{
  "model": "image classifier",
  "train_examples": 395000,
  "image_size": 24,
  "targets": ["character"],
  "moe": "top_k",
  "layers": 10,
  "width": 192,
  "optimizer": "soap",
  "eps": 1e-08
}
Rows from block 5 of a small image classifier, named by matrix and row number. Rows with one number within an expert belong to one neuron, the router's apart. Each number is 200 + 30 x the weight over its row's rms, rounded and kept within 0 to 999. All counts start at 0. After the name is the row's rms in percent of the matrix's.
Before each expert's rows are labels from the 100 images, of 14976, where the router gives the expert most weight on average: "peak at" is the part of the image that holds the peak. Only what is clearly more common there than usual is listed. The data: single printed letters, digits and signs in grey, bent and noisy. In brackets: how many of the 100.
# router: router (model.blocks.5.mlp.router.weight, 16x192, trained with AdamW), inputs 96-191
# up: expert up (model.blocks.5.mlp.up, 16x192x192), inputs 96-191
# down: expert down (model.blocks.5.mlp.down, 16x192x192, transposed), outputs 96-191

# expert 9
peak at: top centre (63)
router.9,096,221,205,211,254,185,204,195,174,179,208,182,178,164,231,180,204,166,253,222,198,242,225,217,151,147,230,223,202,187,243,176,223,194,226,259,230,191,206,180,204,150,212,242,215,197,224,135,143,256,175,190,218,160,172,182,224,185,216,223,223,181,228,214,230,197,193,198,193,219,162,182,192,259,165,156,212,202,157,171,208,216,193,166,257,192,247,171,184,200,175,236,209,207,251,210,146
up.0,125,157,215,266,182,199,232,175,264,208,92,189,194,151,236,176,119,155,236,150,159,164,194,225,225,214,181,169,200,151,199,163,198,199,193,200,171,161,210,194,238,157,223,214,223,269,137,143,180,211,178,197,174,224,163,217,166,203,181,240,184,185,238,215,194,207,196,194,190,168,198,195,214,218,211,216,206,169,205,199,245,246,249,118,261,243,182,221,209,231,237,222,226,229,221,201,209
down.0,118,226,172,178,220,199,211,213,230,165,224,217,157,211,211,219,180,235,215,163,230,214,200,256,149,241,204,242,168,200,240,205,223,222,237,175,173,197,245,205,196,229,236,182,248,225,224,194,188,236,183,224,233,208,154,186,180,141,228,177,214,157,138,182,199,154,204,195,142,254,159,205,204,202,156,137,261,206,227,223,188,102,133,193,191,168,176,230,220,226,168,163,204,207,242,238,184

# expert 14
peak at: bottom centre (72)
router.14,073,182,199,240,247,223,192,192,147,172,210,195,180,218,201,122,246,169,201,182,217,176,204,187,169,165,185,262,233,195,203,169,181,198,216,178,218,206,217,217,212,208,216,202,212,196,179,191,194,167,239,199,179,181,161,233,177,224,263,233,172,188,225,247,169,214,162,172,236,210,184,204,213,180,194,230,198,169,247,259,154,147,130,218,209,162,217,205,180,245,227,205,207,218,203,180,201
up.0,104,231,209,229,170,184,204,162,172,163,204,218,206,189,216,258,164,147,225,241,269,225,201,187,192,166,188,232,197,181,158,156,213,189,217,167,187,253,175,236,194,206,190,182,184,196,191,220,172,151,177,198,193,235,146,198,246,194,229,237,218,155,191,183,217,185,186,191,236,218,202,195,228,234,154,244,219,231,219,212,201,165,235,213,219,200,256,192,197,199,223,217,195,263,208,220,192
down.0,103,259,153,188,218,217,163,119,264,182,210,218,210,151,245,195,229,218,191,197,210,193,307,179,168,220,200,208,231,223,198,237,155,209,201,216,170,159,204,180,164,227,165,163,149,240,246,210,222,202,191,146,200,214,201,173,155,199,263,240,214,191,243,189,190,216,208,191,235,221,187,143,239,192,196,235,187,164,214,198,165,178,228,177,207,197,181,245,121,218,181,228,151,226,194,196,212

# expert 15
peak at: top right (70)
router.15,091,202,183,244,245,192,216,235,209,195,167,194,236,218,269,174,231,207,199,163,197,182,195,185,210,224,152,163,221,190,198,188,158,199,151,224,268,231,219,238,212,193,232,206,187,223,220,177,203,145,194,226,180,215,187,250,188,169,219,215,202,190,219,249,191,217,218,230,180,223,254,150,253,256,203,241,229,179,199,221,197,194,196,235,194,207,195,210,184,238,196,185,201,137,200,178,136
up.0,087,221,229,192,189,239,215,161,228,173,238,139,205,205,174,190,263,173,212,187,223,193,222,190,205,174,201,264,221,180,213,133,208,241,169,224,201,238,187,196,229,221,205,200,233,214,125,155,177,254,182,186,202,187,217,199,179,185,225,149,210,206,184,214,180,206,269,236,240,209,211,230,215,131,238,194,205,187,150,184,225,222,173,236,150,245,249,200,163,242,247,159,219,172,192,227,192
down.0,092,208,220,211,217,181,246,208,182,228,187,202,251,285,190,215,149,242,214,197,216,227,216,158,185,230,172,181,206,184,237,205,216,199,171,237,215,274,145,187,187,195,260,178,209,198,205,216,213,163,196,182,204,190,146,268,205,219,210,188,219,185,200,229,227,201,217,186,227,149,210,174,197,211,253,247,236,276,199,208,187,164,229,161,232,157,164,240,202,231,243,201,230,190,168,269,236

# expert 0
peak at: top centre (42); top left (33)
router.0,105,250,205,134,218,203,233,246,143,141,207,181,193,172,161,222,139,229,220,176,184,186,226,223,222,169,210,154,171,255,148,225,176,212,228,236,222,180,162,160,219,214,189,261,165,246,195,210,187,190,214,194,189,196,211,224,215,169,244,214,192,201,175,184,197,150,242,211,203,189,199,254,205,208,189,128,181,227,174,173,205,220,231,220,233,231,229,180,162,261,237,176,233,212,176,175,207
up.0,088,185,198,227,228,145,192,205,199,158,213,212,195,180,185,202,87,206,220,201,200,204,256,189,227,149,205,184,186,228,156,178,199,224,181,210,219,257,186,139,208,196,153,176,190,195,254,173,234,208,159,217,174,227,224,242,194,180,218,213,174,189,254,218,217,167,230,176,213,168,187,205,158,193,217,175,171,168,212,176,186,186,229,227,211,252,153,201,215,170,203,209,228,229,245,177,217
down.0,095,202,213,200,209,183,143,161,188,173,216,230,204,187,208,231,227,171,202,229,243,209,222,164,155,197,173,266,196,176,244,238,157,196,169,152,195,166,194,186,180,206,176,187,161,165,178,228,205,185,262,217,166,219,222,167,132,219,154,206,242,159,199,171,150,157,184,161,194,199,189,178,214,203,212,211,135,217,186,165,208,224,233,204,216,158,174,272,177,181,205,191,181,184,201,189,171

# expert 12
peak at: centre (54)
router.12,115,191,163,120,252,181,181,206,156,150,166,152,225,218,195,218,212,160,193,124,136,194,229,230,238,200,211,235,198,145,198,185,176,200,212,189,168,188,216,212,180,223,207,169,242,194,151,207,248,165,214,174,173,170,195,228,214,175,200,168,184,130,203,272,212,199,189,142,183,252,191,180,197,218,254,148,212,213,185,190,176,190,196,164,248,199,206,245,215,207,202,203,187,219,236,196,225
up.0,108,203,167,189,217,260,224,186,209,242,230,230,170,193,150,146,193,192,233,212,110,224,155,206,202,264,222,184,274,206,212,218,214,187,221,216,175,219,226,162,244,217,237,211,208,243,220,194,186,230,173,154,220,252,190,191,209,253,218,156,196,166,211,165,194,154,202,206,167,201,208,173,250,264,207,165,234,172,191,210,180,159,248,223,172,205,222,203,217,179,194,210,192,159,159,165,221
down.0,101,235,230,182,180,218,218,133,218,184,219,250,191,180,161,190,230,243,185,246,214,233,223,223,242,174,210,250,195,180,202,154,263,219,182,196,208,183,236,224,151,230,205,219,195,168,211,214,167,186,226,190,202,262,169,187,291,241,190,170,211,175,184,165,212,233,224,163,213,201,234,95,240,177,186,216,196,239,218,195,216,177,157,161,207,176,216,202,186,215,175,219,196,152,158,179,225

# expert 1
peak at: bottom centre (49)
router.1,106,263,179,242,204,162,182,209,245,199,201,218,220,153,158,190,212,143,188,207,200,261,189,185,244,228,233,204,204,181,189,193,162,233,198,217,162,141,206,243,176,174,200,164,216,141,169,160,191,135,161,206,206,165,247,142,218,265,153,192,176,163,174,192,244,214,158,189,172,223,241,149,162,182,196,200,234,238,204,215,166,175,200,232,189,228,207,258,218,112,212,166,243,191,197,192,221
up.0,111,185,159,181,115,170,196,248,156,166,261,226,251,204,180,180,173,201,231,162,165,222,158,173,164,194,219,240,249,235,208,195,183,232,202,182,217,198,226,190,146,208,203,181,238,225,212,213,189,177,205,220,218,224,177,216,205,176,208,153,202,209,180,210,206,227,172,148,178,226,184,184,198,265,193,170,239,217,204,193,235,155,204,163,158,230,189,189,214,195,234,223,228,211,201,198,224
down.0,105,205,158,210,192,143,239,189,203,222,174,157,238,219,229,200,211,122,203,177,190,190,189,220,231,201,289,269,197,179,135,203,208,195,208,185,216,175,162,193,162,282,196,184,222,196,250,203,199,183,194,208,170,248,179,178,210,164,205,190,167,203,187,206,198,198,176,200,184,228,199,184,188,273,224,190,196,151,194,206,187,213,217,159,193,164,259,173,229,157,218,225,180,186,203,200,206

# expert 10
peak at: middle right (39); middle left (36)
router.10,098,231,208,196,214,180,138,188,171,187,182,236,270,245,221,239,237,230,216,198,152,200,188,151,205,200,199,191,198,211,164,135,195,240,211,181,188,260,160,246,204,218,255,190,267,226,235,229,221,176,234,192,197,184,178,198,206,150,235,142,210,227,165,208,165,191,241,191,143,228,222,190,199,181,255,232,211,160,218,150,187,237,172,218,160,194,181,176,204,178,162,225,191,184,221,262,174
up.0,117,241,194,200,208,234,180,184,170,226,224,187,182,156,230,169,151,184,246,204,207,172,217,182,207,201,176,140,242,197,184,204,140,180,172,196,246,193,211,240,200,213,206,219,156,227,217,208,223,209,216,168,188,159,157,193,212,243,255,208,221,237,139,177,232,151,168,138,190,177,181,219,215,146,209,193,191,270,227,206,167,225,217,210,165,181,194,202,204,112,220,182,199,130,195,182,232
down.0,113,196,214,225,209,185,174,145,206,207,209,182,174,182,208,252,238,226,179,239,229,198,197,194,245,186,208,218,178,177,160,148,208,213,217,173,164,229,237,218,214,184,157,233,175,157,208,192,215,167,181,190,173,218,220,210,127,224,204,170,175,201,198,223,200,238,197,204,214,201,183,203,179,202,237,212,202,196,210,179,262,197,183,168,260,213,179,221,199,233,193,157,118,181,185,173,197

# expert 7
peak at: top centre (50); top left (31)
router.7,094,177,206,204,252,247,199,213,240,186,180,170,159,244,224,208,212,256,189,213,191,183,164,192,197,271,185,190,234,238,236,224,192,143,263,171,162,250,213,247,226,210,239,257,225,202,155,222,178,220,259,265,237,204,221,276,201,182,170,193,214,213,231,179,171,204,137,214,243,204,182,185,190,220,211,265,180,151,211,219,199,168,130,171,196,214,216,181,206,239,172,251,157,195,191,238,159
up.0,094,233,201,203,189,120,261,162,229,196,198,196,189,194,104,240,208,205,184,205,243,154,225,181,171,148,212,239,260,212,216,204,220,190,260,200,239,194,212,155,173,179,202,179,209,179,262,226,173,168,189,211,195,182,171,197,240,217,216,177,202,174,155,176,208,221,216,223,184,147,82,213,215,161,270,191,196,268,213,165,176,194,228,206,232,232,190,210,129,216,205,219,249,197,204,217,186
down.0,092,224,192,158,219,256,231,228,205,202,206,236,204,234,203,201,185,215,201,202,213,236,163,217,159,236,207,235,174,228,184,163,198,211,229,210,203,201,158,192,207,213,171,210,175,154,162,187,226,182,191,167,266,250,230,225,202,236,172,169,169,216,199,200,202,178,182,174,187,256,206,239,151,192,202,182,193,145,231,175,203,159,196,190,181,192,239,186,241,174,166,222,197,215,229,139,188